config.yaml
model: "spectrogram enhancement model"
dataset: "babble in 24 made-up languages, each with its own sounds, syllables and stress or tones, from a formant synthesiser"
train_examples: 39062
gain_aug_db: 10
noise_aug: 0.01
n_mels: 64
hop_length: 160
input: "log_mel"
win_length: 400
task: "enhancement"
loss: "l1"
arch: "unet"
norm: "groupnorm"
hidden_act: "silu"
weight_standardization: false
pixel_unshuffle: 2
widths: [48, 96, 192, 192]
blocks_per_level: 2
block: "plain"
attention: false
upsampling: "nearest_conv"
init: "lecun_normal"
optimizer: "adamw"
learning_rate: 0.0035
beta1: 0.95
beta2: 0.98
eps: 1e-08
max_grad_norm: 1.0
gradient_centralization: true
max_steps: 40000
batch_size: 64
epochs: 65.5
lr_schedule: "wsd"
decay_fraction: 0.2
final_lr_fraction: 0.05
warmup_steps: 2000
weight_decay: 0.008
Rows from block 2, named by matrix and row number. Each number is 50 + 10 x the weight over its row's rms, rounded and kept within 0 to 99. All counts start at 0. After the name is the row's rms in percent of the matrix's.
# conv: 3x3 conv (model.enc.1.0.conv.weight, 96x96x3x3), inputs 28-41, a 3x3 kernel for each
conv.7 105:43 57 58 53 58 56 58 51 50 51 61 37 50 53 53 46 38 46 49 35 73 51 47 51 48 51 31 47 59 55 54 56 55 57 50 52 48 35 32 37 36 50 48 49 41 32 53 32 35 58 59 55 45 58 52 52 60 62 52 47 76 58 34 66 52 57 57 50 48 44 49 46 59 47 53 50 50 50 43 49 45 35 62 50 41 58 50 58 44 40 54 47 49 48 50 46 39 43 35 57 79 43 72 49 41 74 43 38 30 42 61 35 60 49 49 52 40 39 67 65 61 57 48 56 41 46
conv.8 106:50 54 59 45 50 61 53 54 52 50 30 44 54 62 53 52 42 55 58 50 84 72 53 87 55 64 70 49 54 56 47 53 57 52 53 48 43 45 61 52 47 50 49 36 56 53 47 41 44 49 42 55 43 60 51 26 49 69 48 62 70 59 54 43 47 37 49 55 41 42 44 37 46 45 46 50 46 47 42 42 51 47 36 55 47 34 61 50 43 60 42 29 50 51 37 58 42 37 59 58 13 56 69 57 65 77 54 45 47 35 61 52 21 67 57 52 57 63 34 59 51 39 73 43 45 56
conv.9 089:38 54 43 55 67 63 49 57 56 46 35 35 48 42 43 42 30 41 34 45 53 53 69 76 59 71 77 40 49 38 55 58 54 45 49 49 51 45 44 50 44 52 50 47 53 55 41 49 36 35 39 45 44 52 46 43 50 65 59 68 47 56 54 54 48 41 60 51 42 42 31 22 57 52 59 51 48 48 51 43 42 45 49 51 43 48 55 46 52 60 52 46 52 55 45 52 52 37 46 41 38 57 54 64 60 45 62 46 41 60 56 49 49 55 59 52 58 37 49 43 54 63 55 29 38 33
conv.10 108:56 58 50 55 57 52 49 51 53 44 28 44 54 43 53 60 40 66 51 80 76 52 79 60 43 61 36 56 56 51 55 56 55 52 55 59 48 39 38 48 50 55 59 55 64 46 21 29 56 33 43 60 28 42 51 81 63 49 70 64 71 85 67 37 48 55 44 54 57 44 55 63 44 47 53 51 52 53 50 49 47 62 54 47 59 49 44 65 52 41 44 46 43 54 56 51 51 51 47 68 51 44 72 48 62 85 47 56 61 70 54 53 61 50 52 54 43 45 46 51 65 58 61 57 52 48
conv.11 073:63 64 53 56 62 56 39 51 56 62 74 67 48 54 49 41 41 47 69 68 44 62 75 76 47 64 66 60 62 54 47 52 53 36 44 52 58 60 55 59 63 58 41 42 36 42 38 33 58 59 15 45 49 32 59 58 45 46 42 54 42 45 38 48 48 57 41 36 49 46 39 45 42 40 45 47 44 46 55 47 41 50 53 43 53 57 45 39 45 45 55 61 61 49 52 53 43 41 46 67 75 49 55 55 53 55 56 35 46 50 46 45 48 50 28 34 49 49 54 35 55 51 43 59 61 56
conv.12 121:48 58 51 50 60 52 55 59 50 54 30 39 58 40 57 53 32 56 45 37 59 57 61 66 58 60 54 48 57 47 51 58 48 57 59 48 53 42 44 53 39 47 48 37 42 51 47 43 47 41 52 38 39 64 32 48 48 38 64 57 36 67 52 50 40 42 54 46 47 50 37 38 52 41 49 51 45 52 43 40 48 42 58 46 41 58 50 36 63 55 49 44 48 52 50 54 41 42 47 47 59 72 52 68 83 41 49 71 45 59 50 48 63 53 51 63 49 43 46 71 49 54 71 44 45 52
conv.13 084:54 63 59 40 56 52 53 53 47 65 66 63 45 45 51 41 42 57 45 60 58 48 69 54 57 78 57 54 61 57 40 50 50 52 50 49 52 51 49 42 57 60 36 44 36 50 49 48 47 57 55 42 34 36 42 60 60 36 45 34 51 52 26 51 45 47 50 42 44 46 49 54 45 41 44 54 50 46 48 54 50 42 59 57 43 62 51 55 42 36 48 59 57 49 57 51 43 50 46 44 68 70 54 42 47 56 31 27 32 48 48 27 56 45 51 44 42 23 49 55 67 53 55 56 41 43
conv.14 123:63 68 58 59 60 57 43 45 41 48 40 44 50 36 46 49 39 44 55 84 79 67 93 80 51 56 53 61 60 54 54 53 52 42 41 40 48 43 47 47 42 48 37 36 38 56 35 36 53 36 46 49 45 47 47 52 60 65 65 65 53 49 50 43 42 49 45 42 45 45 42 43 44 47 52 46 47 49 50 49 50 55 62 56 56 57 55 38 37 33 48 52 53 50 50 53 43 40 43 57 52 60 68 56 60 47 44 42 51 69 64 54 60 54 34 40 34 61 70 61 60 64 59 34 33 29
conv.15 097:38 50 54 42 57 65 43 55 65 32 39 55 33 43 49 35 46 50 48 40 62 50 46 70 55 48 78 37 47 51 42 55 60 43 53 58 34 42 55 48 51 57 44 47 52 47 51 37 55 61 44 48 51 34 48 43 58 58 59 72 44 42 61 48 50 53 48 49 47 46 48 43 51 48 50 53 44 41 51 41 35 42 45 50 42 53 65 41 49 67 38 35 49 40 36 49 44 37 50 48 38 51 54 56 52 57 62 54 53 47 59 49 44 61 52 39 66 54 55 51 53 59 57 51 56 58
conv.16 114:43 50 59 45 53 54 56 56 52 64 66 53 46 46 54 55 42 59 47 39 48 63 58 41 57 60 38 46 50 59 45 51 54 54 54 52 47 45 47 38 47 59 52 55 56 35 54 40 29 52 61 52 48 54 63 59 52 71 59 33 76 52 26 58 45 42 57 48 47 52 50 53 51 46 41 56 52 51 50 50 52 42 58 61 51 61 49 66 45 33 47 44 43 50 51 47 53 52 48 61 65 42 71 44 28 58 22 24 46 42 62 42 49 48 55 54 45 20 46 42 70 57 41 60 36 36
conv.17 107:55 57 52 55 54 44 64 58 46 36 32 51 37 41 67 28 30 63 63 65 34 60 75 29 57 78 36 54 55 54 56 56 48 67 61 50 48 40 43 52 49 61 60 47 46 47 39 63 46 27 72 52 12 53 44 41 29 54 59 41 66 66 53 38 44 45 44 59 59 36 58 59 47 44 46 49 50 56 39 45 53 53 56 55 50 47 54 62 48 56 39 45 46 47 56 59 40 54 56 54 33 40 68 34 60 65 19 63 57 55 44 56 63 41 66 71 47 55 52 40 74 67 52 53 53 51
conv.18 109:51 55 60 43 48 55 53 51 55 58 82 30 41 74 28 25 58 24 60 38 86 55 35 91 45 41 79 49 54 54 44 48 50 56 53 56 56 57 39 52 58 35 47 53 38 55 71 28 53 81 35 41 65 33 49 27 55 52 41 67 54 38 58 49 44 46 46 38 39 43 42 37 52 47 48 55 52 51 45 47 43 48 60 45 45 61 51 49 48 47 57 53 43 51 49 40 36 35 29 60 77 39 48 76 42 45 72 38 44 39 43 50 39 45 56 40 54 53 59 55 43 43 54 35 41 48
conv.19 121:53 62 61 52 52 53 48 37 39 55 42 41 45 39 39 56 59 51 53 55 79 53 47 66 42 30 32 54 60 59 51 50 50 48 38 40 52 48 55 37 31 35 49 48 47 45 49 35 31 44 29 48 66 57 63 58 61 51 38 41 56 43 32 54 45 55 53 51 57 53 55 54 52 46 51 49 49 53 50 59 55 55 61 54 47 44 40 47 41 38 54 47 54 45 40 46 47 48 44 69 70 48 50 41 23 52 52 38 51 53 65 50 41 52 58 39 40 63 63 65 59 58 59 48 47 47
conv.20 116:69 58 43 59 57 45 40 51 60 48 34 48 53 38 29 55 50 49 80 75 52 59 64 70 46 22 53 65 56 44 54 54 47 40 53 60 51 48 50 63 56 44 55 53 58 47 40 48 69 45 19 65 77 55 74 67 41 49 57 67 43 44 80 43 48 53 44 50 60 53 45 46 45 50 58 55 53 55 63 50 45 58 58 40 55 52 33 36 46 56 42 48 49 48 47 46 49 38 43 75 53 35 51 58 72 51 51 67 68 71 43 55 53 45 33 30 57 59 56 38 48 52 66 50 43 52
conv.21 100:45 54 41 59 65 57 51 59 50 35 45 53 45 45 54 53 52 56 43 45 45 42 55 45 46 56 44 39 50 34 54 59 49 46 54 46 34 36 36 55 51 53 51 50 47 45 38 45 71 62 69 62 48 59 45 47 53 62 65 63 37 43 40 49 51 54 41 40 41 45 44 40 51 48 56 46 43 48 50 42 47 42 50 44 59 65 62 52 58 55 40 44 49 40 43 48 49 47 50 30 27 67 43 40 68 55 51 78 47 56 51 48 63 54 41 52 48 52 53 49 43 47 42 47 51 47
conv.22 085:44 57 53 52 65 65 47 54 53 45 43 49 51 57 53 50 58 53 52 94 82 42 68 75 39 59 48 44 56 52 50 60 58 44 52 51 35 45 41 45 49 48 62 62 55 45 25 29 56 58 45 66 70 65 58 72 68 45 45 55 42 42 42 49 49 53 42 41 43 47 46 45 51 48 52 46 42 46 52 48 48 52 48 44 49 52 50 39 45 47 45 48 53 42 43 47 47 49 48 61 61 59 53 51 51 54 52 46 36 53 52 37 42 51 20 27 33 41 47 50 47 47 49 43 45 45
conv.23 107:54 59 55 43 51 52 46 48 59 48 28 53 56 33 57 60 48 47 53 41 69 39 43 74 42 33 81 52 57 52 46 53 52 51 52 58 62 41 52 64 43 54 53 42 43 52 49 46 59 53 41 44 58 33 42 55 52 42 62 57 45 58 61 42 33 45 50 44 54 55 47 44 48 39 47 53 48 53 49 46 42 50 63 48 48 63 45 40 54 53 50 39 49 55 47 52 47 38 42 56 70 46 52 61 53 50 66 39 45 59 47 34 55 46 38 41 66 51 50 58 45 45 65 37 34 46
conv.24 092:62 61 52 55 55 48 58 61 58 40 36 38 48 40 43 62 45 45 49 44 49 41 41 47 40 35 45 61 63 55 57 61 52 59 65 61 52 44 48 53 36 40 76 61 65 50 40 44 59 44 49 67 59 67 50 34 31 50 41 36 54 55 51 44 47 47 51 51 52 51 48 48 37 33 43 45 40 47 46 35 45 55 39 45 47 41 47 58 55 64 23 08 35 35 22 44 51 43 53 57 40 34 57 44 34 78 60 45 64 57 55 49 49 50 52 56 59 51 50 49 49 50 52 48 52 56
conv.25 105:53 58 53 54 63 62 51 58 57 40 32 39 50 37 42 70 46 57 52 46 63 38 29 61 39 19 60 52 54 51 51 57 52 49 54 52 46 40 45 49 35 39 70 54 62 46 41 39 58 52 38 66 68 52 60 48 54 42 34 41 54 51 54 34 30 43 46 41 54 44 40 48 42 30 50 44 36 50 51 41 56 51 46 49 45 34 41 64 58 66 32 27 47 38 30 50 59 43 71 61 44 37 59 48 32 71 63 38 52 56 61 43 38 57 48 47 64 44 48 47 56 60 64 46 53 57
conv.26 065:68 70 71 61 68 63 41 46 43 42 46 49 31 34 39 24 25 28 54 58 45 40 51 44 39 50 48 68 72 71 40 53 43 41 42 43 63 64 60 49 55 54 26 30 27 59 68 65 52 57 50 47 46 35 48 63 65 29 35 44 39 38 39 38 36 36 41 39 39 41 37 38 37 34 32 41 34 40 50 47 51 55 59 59 54 56 53 51 55 45 62 62 59 56 56 53 47 47 48 42 57 69 36 40 55 31 31 42 60 61 58 53 57 56 53 64 60 48 47 48 64 64 60 48 49 49
conv.27 094:56 56 51 54 59 52 54 61 56 43 37 42 44 35 39 48 34 37 62 55 52 42 52 57 34 39 55 55 58 52 55 62 54 56 69 57 53 44 47 49 36 40 71 56 62 48 37 46 59 37 46 68 58 62 66 58 54 50 46 44 49 54 48 44 48 47 50 48 50 43 43 42 45 39 44 42 39 44 42 33 45 53 46 53 39 34 42 58 52 62 27 15 41 23 10 42 35 21 50 68 60 55 64 54 39 71 57 37 61 59 50 43 53 50 50 60 59 52 57 53 50 59 57 27 39 40
conv.28 117:47 58 50 51 68 59 54 61 56 61 31 50 53 32 47 50 30 46 47 37 61 42 37 64 36 26 59 47 58 49 51 65 53 53 60 53 55 41 49 43 33 42 58 45 57 52 45 43 51 43 35 63 57 40 55 60 60 42 41 48 38 43 44 50 33 53 46 35 59 32 32 48 55 30 57 40 30 52 38 32 53 49 53 50 45 45 42 58 57 53 47 28 53 40 31 50 44 35 56 69 61 42 62 44 29 55 39 26 43 55 52 44 55 60 51 57 65 46 55 51 58 61 59 46 45 44
conv.29 103:52 58 47 64 68 49 58 60 49 44 35 56 44 36 55 44 34 60 59 62 56 45 61 59 32 46 53 53 60 48 60 64 46 53 58 45 48 41 48 38 30 33 59 49 58 42 35 47 51 30 43 70 48 65 69 66 56 48 45 45 48 46 43 45 51 56 42 46 62 35 40 47 51 39 61 39 38 60 43 42 60 50 47 53 41 25 42 60 50 60 36 27 55 33 26 55 37 32 61 77 55 54 64 35 40 62 32 35 47 59 39 43 58 48 48 58 55 54 57 49 62 64 59 37 45 45
conv.30 098:56 60 47 64 65 45 57 62 49 41 34 44 42 36 49 52 38 64 56 59 52 42 60 52 31 53 50 54 60 49 58 62 44 56 62 49 47 41 46 40 33 40 67 59 66 42 36 44 53 31 47 69 48 70 64 55 50 43 39 37 50 50 42 38 45 48 44 48 57 40 44 50 43 32 53 41 38 58 47 43 58 50 46 53 43 26 47 65 56 70 34 25 49 33 24 56 47 44 65 67 44 42 58 33 33 65 36 40 53 60 51 44 55 49 50 59 59 51 52 47 59 60 56 38 47 50
conv.31 129:54 54 63 46 47 60 47 47 60 44 38 37 64 51 41 75 69 51 58 47 60 41 28 48 54 33 49 52 51 58 46 45 55 48 50 62 48 44 43 60 51 39 76 69 64 51 51 37 63 63 39 66 66 49 64 54 55 38 36 35 53 51 52 37 30 35 53 46 52 56 50 49 42 36 31 55 48 40 57 52 42 52 50 52 46 45 42 62 62 62 32 29 33 52 39 38 64 54 51 54 48 29 52 54 38 65 72 52 54 50 64 39 32 48 50 40 63 43 47 46 49 50 59 42 44 54
conv.32 095:57 56 48 55 55 50 56 58 57 44 36 41 49 40 44 62 45 48 44 47 54 35 36 52 33 20 46 57 61 52 56 60 51 56 64 57 50 42 47 50 35 40 79 63 68 49 36 41 58 39 43 68 62 65 55 44 44 52 41 40 54 55 54 47 49 53 50 51 54 49 48 49 42 39 51 43 41 51 45 38 48 55 35 47 47 40 45 60 54 63 22 05 41 28 11 46 50 39 54 65 47 40 62 44 32 81 58 42 57 54 54 45 49 51 48 54 57 51 52 52 51 53 54 48 53 55
conv.33 114:44 45 41 61 69 59 53 58 55 45 41 59 47 42 50 45 38 47 55 59 48 46 62 60 33 47 51 44 47 42 57 63 55 49 54 52 47 42 45 41 37 41 50 45 47 41 35 47 49 38 41 65 45 46 73 77 69 59 57 62 31 32 29 52 53 56 41 43 51 40 41 46 57 52 60 37 34 45 46 41 48 47 47 52 47 46 48 47 41 47 48 47 57 35 33 44 38 34 44 71 67 70 58 44 47 48 33 23 49 58 44 44 55 51 40 44 49 47 54 47 51 58 54 30 40 39
conv.34 098:57 57 49 55 59 45 53 59 53 43 35 43 45 37 42 59 39 47 55 54 53 36 49 52 32 33 50 57 61 51 56 62 49 55 64 54 52 44 48 49 33 40 75 56 65 48 36 47 60 34 50 68 57 70 55 44 42 46 37 36 49 54 48 45 49 51 48 49 53 45 46 46 44 38 51 43 41 55 46 37 52 54 39 52 44 37 48 60 56 70 20 06 44 22 07 49 47 38 58 62 42 39 58 39 27 75 49 35 58 58 52 47 55 52 48 59 58 50 50 49 49 54 54 40 50 52
conv.35 119:54 59 56 51 58 60 47 55 57 46 34 38 57 38 41 73 47 56 49 37 62 34 20 58 35 16 57 53 58 53 50 56 54 48 55 55 47 40 43 54 35 40 74 60 67 48 43 37 60 58 37 66 69 52 59 46 51 41 37 41 54 55 58 39 36 47 50 43 55 51 43 52 42 33 48 49 38 50 54 40 54 53 48 48 49 41 38 67 60 64 32 25 39 42 27 46 63 43 65 62 49 31 59 52 30 73 69 40 50 52 58 43 34 56 47 43 63 46 50 51 54 57 62 47 50 54
conv.36 082:53 52 49 58 57 53 61 58 59 51 45 59 46 38 48 40 25 31 54 57 58 48 52 56 43 35 46 52 52 49 57 56 52 56 56 58 48 46 49 37 30 35 45 26 34 45 40 41 45 40 38 62 45 47 56 54 58 44 32 44 40 26 30 49 52 55 50 52 59 43 43 46 50 49 54 40 38 51 42 36 47 54 51 55 47 39 47 55 42 59 40 38 59 21 13 41 30 18 36 63 58 56 52 38 38 51 28 13 51 52 56 48 46 52 62 51 57 51 52 51 55 58 58 45 52 58
conv.37 106:55 54 51 51 55 53 50 54 55 40 36 40 53 42 43 78 53 54 51 49 56 37 29 50 39 26 50 53 53 51 49 51 49 51 55 55 47 43 44 52 38 37 79 63 64 49 40 40 60 52 46 68 63 61 55 43 45 44 36 35 55 55 56 37 41 47 50 47 52 55 50 53 39 34 45 48 38 47 55 45 52 53 43 47 46 31 41 64 56 67 20 21 33 34 20 41 62 50 64 54 40 34 56 44 32 77 70 47 55 55 56 42 36 51 44 46 57 42 45 45 48 51 55 48 53 61
conv.38 099:50 51 48 57 60 55 59 57 57 41 38 58 38 35 50 30 21 37 52 64 58 45 57 60 42 44 50 48 50 48 55 58 52 50 51 50 44 44 47 34 33 37 35 25 33 43 39 42 44 40 38 53 40 44 53 58 61 44 36 50 32 21 28 48 49 51 44 45 52 39 39 45 51 50 54 38 38 48 39 38 46 51 51 54 50 46 49 56 44 54 50 50 66 37 34 49 40 35 46 57 54 64 46 31 44 40 18 21 54 57 58 53 57 63 64 54 62 56 57 56 57 58 58 45 50 55
conv.39 103:55 53 60 51 52 63 50 49 60 42 35 36 61 45 39 75 58 44 60 53 64 45 31 53 58 33 52 53 51 55 48 47 57 46 47 59 48 44 43 58 44 34 77 63 55 49 44 34 65 62 36 71 66 49 67 53 52 46 40 37 55 54 55 34 30 39 51 43 49 51 44 44 42 37 34 53 42 39 57 50 41 55 48 49 46 41 37 63 58 61 29 26 35 45 32 33 65 51 52 56 48 33 57 55 38 71 74 51 58 50 65 42 31 53 47 38 60 41 45 45 48 52 60 43 47 59
conv.40 115:57 62 53 53 58 48 52 57 50 38 32 41 44 37 50 69 46 74 49 52 58 36 43 56 35 34 58 54 60 50 52 56 45 53 57 50 45 39 46 47 35 48 70 59 67 47 39 45 57 41 51 66 61 64 54 45 45 43 38 40 56 59 57 34 38 41 48 47 55 46 47 55 37 32 51 44 41 59 48 45 58 52 45 53 45 37 51 60 56 69 27 22 42 34 26 59 53 47 67 61 35 33 61 42 37 79 58 47 53 60 57 40 48 50 46 55 61 47 50 47 59 60 62 46 55 56
conv.41 101:56 55 49 54 58 48 52 57 55 42 37 44 49 40 46 69 45 56 50 52 56 35 37 55 32 21 52 55 58 51 54 59 49 53 60 54 48 41 47 48 34 40 76 58 66 47 38 42 58 40 46 67 62 61 55 43 46 46 36 37 52 53 51 42 47 53 50 48 56 47 47 51 43 38 54 43 39 55 48 38 54 54 40 51 45 33 47 62 56 70 17 09 46 26 13 51 54 42 61 61 40 36 59 40 28 78 57 38 54 56 54 43 49 52 44 52 59 48 49 48 52 54 56 44 52 57
conv.42 100:50 52 52 49 60 63 46 59 64 51 37 40 52 36 38 61 36 39 55 42 62 40 32 64 37 24 62 50 52 52 48 55 58 47 61 61 51 43 45 49 37 39 71 55 62 51 44 35 63 52 34 71 63 37 62 54 57 43 40 45 40 46 52 41 37 46 45 42 48 40 38 42 48 33 43 45 33 37 50 32 40 52 48 49 46 42 43 64 58 63 40 21 45 39 22 39 54 33 55 65 56 39 61 52 31 67 60 33 54 51 60 44 41 59 51 52 66 48 53 51 51 57 59 37 43 48
conv.43 065:67 69 70 59 67 63 40 46 43 44 47 51 33 35 40 24 25 28 51 55 42 37 47 41 37 47 46 65 71 71 41 55 43 41 40 43 64 66 61 51 56 53 27 31 29 61 69 66 54 58 49 46 47 36 44 60 62 27 34 44 38 37 39 40 36 37 41 38 40 40 38 38 38 33 32 40 34 39 48 44 50 56 59 59 53 57 54 51 58 49 64 63 60 56 57 55 48 48 47 38 55 66 35 40 54 29 31 41 59 61 58 52 59 57 53 65 62 46 47 45 61 62 59 45 47 47
conv.44 120:57 59 52 51 53 45 50 52 52 40 35 40 47 42 48 72 58 70 48 48 54 38 38 49 38 32 51 55 57 51 50 51 45 52 54 53 46 40 45 50 42 47 74 66 69 47 40 43 54 48 54 64 64 65 53 41 43 44 39 38 57 57 57 37 39 43 51 49 55 54 53 57 37 33 47 47 43 57 54 52 55 51 43 50 46 39 51 60 56 69 27 22 31 35 28 51 57 53 61 56 37 31 58 45 38 81 68 55 54 57 57 38 41 43 42 46 54 45 47 44 56 55 58 50 57 58
conv.45 093:58 57 48 56 57 51 56 59 57 45 37 43 49 40 43 60 42 45 47 50 55 36 40 54 33 20 48 59 63 54 58 60 51 57 66 57 52 43 48 48 34 38 77 58 64 48 36 42 59 37 43 68 62 64 55 44 44 52 40 39 53 55 52 47 50 54 50 49 54 47 47 48 43 40 53 44 42 52 44 38 48 56 36 48 47 41 45 60 54 64 23 06 44 26 09 46 47 36 53 67 47 41 62 43 30 79 56 37 58 54 52 46 51 52 48 55 58 53 53 52 52 54 55 47 52 56
conv.46 110:52 54 48 62 65 53 58 60 51 47 35 53 44 35 47 42 31 44 61 57 54 45 56 62 33 42 58 52 57 50 58 65 50 55 60 46 51 43 49 42 32 36 59 45 56 45 38 48 52 35 41 68 53 56 68 63 53 51 46 47 48 50 43 47 52 55 44 45 58 35 38 42 52 42 57 40 38 58 39 38 58 50 46 53 39 27 39 61 51 58 37 26 56 30 23 55 34 26 61 75 62 50 66 43 34 65 38 25 50 56 39 45 57 52 50 58 58 53 58 49 59 65 62 32 44 43
conv.47 063:65 68 68 60 68 65 43 49 45 43 46 51 32 37 42 25 27 31 56 61 49 42 54 46 41 52 46 64 69 69 46 60 49 41 40 43 60 64 59 47 55 53 27 31 28 56 66 62 51 57 49 45 46 36 47 61 65 33 36 49 42 40 40 39 36 37 41 39 40 41 39 39 37 36 32 36 33 35 42 39 45 55 60 59 54 57 54 55 55 48 63 63 60 54 57 55 47 48 47 45 57 74 40 42 63 34 34 48 60 60 59 54 57 56 56 64 60 50 48 47 64 59 59 48 48 48
conv.48 100:66 65 57 62 56 48 53 44 42 54 38 56 48 37 60 42 20 46 46 44 62 64 52 52 50 36 46 63 62 58 55 51 48 50 42 43 60 51 55 52 46 50 49 35 38 60 59 23 59 63 42 46 36 17 40 46 33 58 49 35 54 42 34 42 38 63 38 40 63 45 48 63 47 46 50 48 51 54 48 51 51 71 67 41 67 59 36 53 35 20 56 43 53 54 50 54 56 46 48 41 52 21 57 36 22 61 42 33 62 57 59 60 55 46 54 46 37 54 63 55 52 55 41 45 47 43
conv.49 092:54 65 64 59 62 61 51 50 46 63 63 41 61 60 43 47 46 37 37 33 53 54 51 61 53 56 54 49 56 52 49 49 48 44 41 39 61 61 55 53 52 49 50 50 42 66 84 48 61 79 52 49 55 43 49 45 59 68 61 70 62 67 61 50 34 36 42 26 29 37 27 32 57 49 50 52 50 48 49 47 48 51 71 62 53 63 59 53 54 51 62 61 60 58 58 56 53 53 52 39 56 45 65 76 64 58 69 51 42 51 66 44 50 57 32 38 40 48 49 47 55 57 58 47 46 49
conv.50 121:46 62 60 57 59 51 67 47 44 57 56 44 51 54 56 48 46 44 44 27 60 49 32 46 60 53 33 43 60 53 55 54 46 61 44 44 60 44 44 45 44 50 54 61 36 51 57 42 43 69 60 59 44 42 42 40 61 62 41 41 58 47 31 55 46 49 50 46 49 37 49 48 59 43 51 47 49 53 45 54 46 37 63 61 48 62 49 68 40 40 57 51 55 50 54 49 50 51 40 36 50 48 62 35 43 56 50 36 40 52 65 44 67 48 74 50 39 39 57 59 66 52 47 52 31 55
conv.51 101:51 66 68 53 61 63 49 43 44 32 25 27 45 49 48 50 59 52 44 57 67 40 44 52 39 35 29 48 64 64 52 58 57 50 42 44 41 47 51 44 48 51 57 65 62 51 47 43 53 58 54 56 69 65 39 33 33 46 43 41 57 52 43 42 41 43 48 48 48 51 51 48 53 47 47 50 49 49 51 58 53 50 50 48 48 46 46 54 51 45 47 40 44 47 48 49 58 63 56 32 25 27 40 38 36 51 56 55 46 52 58 51 50 60 65 53 44 53 54 55 42 41 40 51 50 50
conv.52 110:56 56 50 53 51 50 50 48 49 62 40 54 56 38 50 49 28 43 64 81 74 65 70 56 66 75 63 53 49 49 51 45 50 50 44 50 59 43 43 59 51 57 49 41 46 54 42 35 57 62 58 41 44 38 45 63 63 52 65 60 42 61 59 42 36 49 37 30 40 38 31 42 44 47 50 45 47 47 39 42 40 58 67 52 60 68 63 46 50 45 54 55 55 51 52 52 47 46 48 58 73 67 63 74 59 58 76 58 58 69 60 57 64 54 45 49 44 42 55 46 34 47 32 31 45 36
conv.53 114:62 74 75 63 73 76 50 60 56 46 46 51 43 50 57 40 44 50 46 39 33 45 45 41 47 45 43 57 76 76 57 74 71 49 56 54 56 66 63 56 63 61 44 49 50 58 69 63 57 64 57 43 51 46 42 52 53 39 49 54 39 38 42 37 35 37 38 36 38 42 41 43 49 41 42 47 41 43 49 47 49 56 62 60 56 62 59 50 56 52 50 51 50 49 51 50 48 49 50 28 30 50 18 24 53 25 29 49 55 61 63 56 59 62 50 52 53 38 33 35 44 42 42 50 50 48
conv.54 091:54 67 58 60 57 55 58 46 50 59 40 43 56 45 44 49 37 38 38 56 77 46 50 72 47 48 70 54 62 50 58 49 46 55 42 44 57 48 62 51 46 53 52 43 44 58 45 36 56 70 50 43 46 36 46 47 59 55 34 56 56 51 48 47 39 47 43 36 40 42 37 40 52 47 59 43 48 55 38 43 50 55 65 59 55 55 57 49 43 55 57 48 61 49 45 53 46 39 50 50 44 35 64 38 35 65 67 21 39 66 67 42 59 60 43 45 56 50 49 49 54 41 40 38 39 48
conv.55 105:48 55 52 54 56 54 55 52 50 49 39 46 50 46 56 36 37 50 48 63 60 51 47 51 62 49 51 46 51 48 50 52 49 49 49 47 43 37 41 49 54 55 60 61 55 32 23 36 60 73 62 48 49 49 65 75 81 48 30 43 33 14 22 51 48 45 46 43 43 45 44 45 50 48 48 51 51 50 55 52 53 42 56 59 58 53 53 57 39 49 50 51 50 52 50 49 59 50 55 66 74 85 38 20 49 21 14 29 40 50 46 57 54 53 65 45 56 61 77 70 58 37 41 48 32 43
conv.56 101:62 72 71 52 57 58 42 42 42 58 54 48 55 52 46 45 46 43 47 75 74 45 60 64 36 36 37 65 67 66 50 50 50 41 39 40 56 62 69 47 50 54 41 42 42 49 46 53 55 62 67 40 50 54 53 58 64 51 52 54 55 51 41 49 44 39 48 40 35 45 40 37 43 47 49 44 47 47 44 45 46 55 69 77 51 60 65 41 43 44 53 60 60 53 56 56 50 51 50 56 58 61 56 58 54 62 62 48 46 62 66 51 63 69 40 49 54 60 65 61 54 55 49 44 42 34
conv.57 107:44 51 59 40 48 64 37 46 58 57 63 33 50 58 47 37 35 33 31 39 45 35 44 44 38 43 41 47 52 59 40 48 63 37 46 61 43 50 51 43 47 62 45 44 61 46 53 56 51 58 74 43 41 50 31 33 43 50 49 46 78 70 35 58 53 44 54 50 40 50 46 44 51 48 41 57 53 44 57 50 42 42 50 54 51 60 63 72 67 49 50 48 35 53 49 38 58 52 40 41 49 42 45 47 23 75 61 15 40 47 52 40 49 53 45 56 61 44 52 53 44 49 34 65 62 39
conv.58 090:63 65 54 59 61 57 54 52 47 48 35 52 50 37 43 45 39 54 50 81 60 39 69 63 45 65 62 58 51 47 56 52 49 50 45 42 54 56 60 52 49 50 49 45 56 63 52 54 59 53 43 44 62 56 53 65 60 46 76 85 46 64 67 36 31 44 43 32 45 41 32 48 46 53 56 47 49 54 45 50 57 62 64 45 41 57 53 43 58 53 44 52 56 40 47 55 45 53 61 57 46 46 44 58 53 36 42 41 62 67 50 45 54 44 48 53 33 55 56 36 38 58 44 36 51 36
conv.59 095:58 70 57 60 55 53 55 41 48 56 39 56 54 46 52 47 38 46 36 61 70 39 50 72 42 36 62 58 65 49 58 46 44 53 38 42 54 51 70 48 47 55 49 43 48 61 39 57 61 66 55 40 46 48 46 48 54 45 27 56 49 36 42 45 43 46 44 42 38 45 44 37 48 47 59 42 53 54 41 49 48 61 65 66 57 49 62 47 34 59 51 51 62 48 46 52 46 37 48 52 36 51 53 21 54 53 50 30 43 71 60 44 56 58 54 36 55 55 56 54 56 40 43 38 35 45
conv.60 104:59 61 56 63 64 64 49 55 46 38 49 41 60 62 65 52 51 49 42 34 27 42 53 45 41 44 38 60 64 58 66 67 64 46 52 42 50 64 52 58 60 59 40 43 41 55 55 55 68 67 63 53 52 50 43 65 57 52 72 65 31 34 37 46 47 50 42 43 46 49 48 47 48 46 46 43 43 45 47 46 50 48 58 48 59 65 57 47 55 47 42 47 45 44 50 49 45 50 47 26 62 73 32 53 75 38 46 64 44 52 48 47 60 57 40 50 52 49 51 55 44 46 46 59 60 57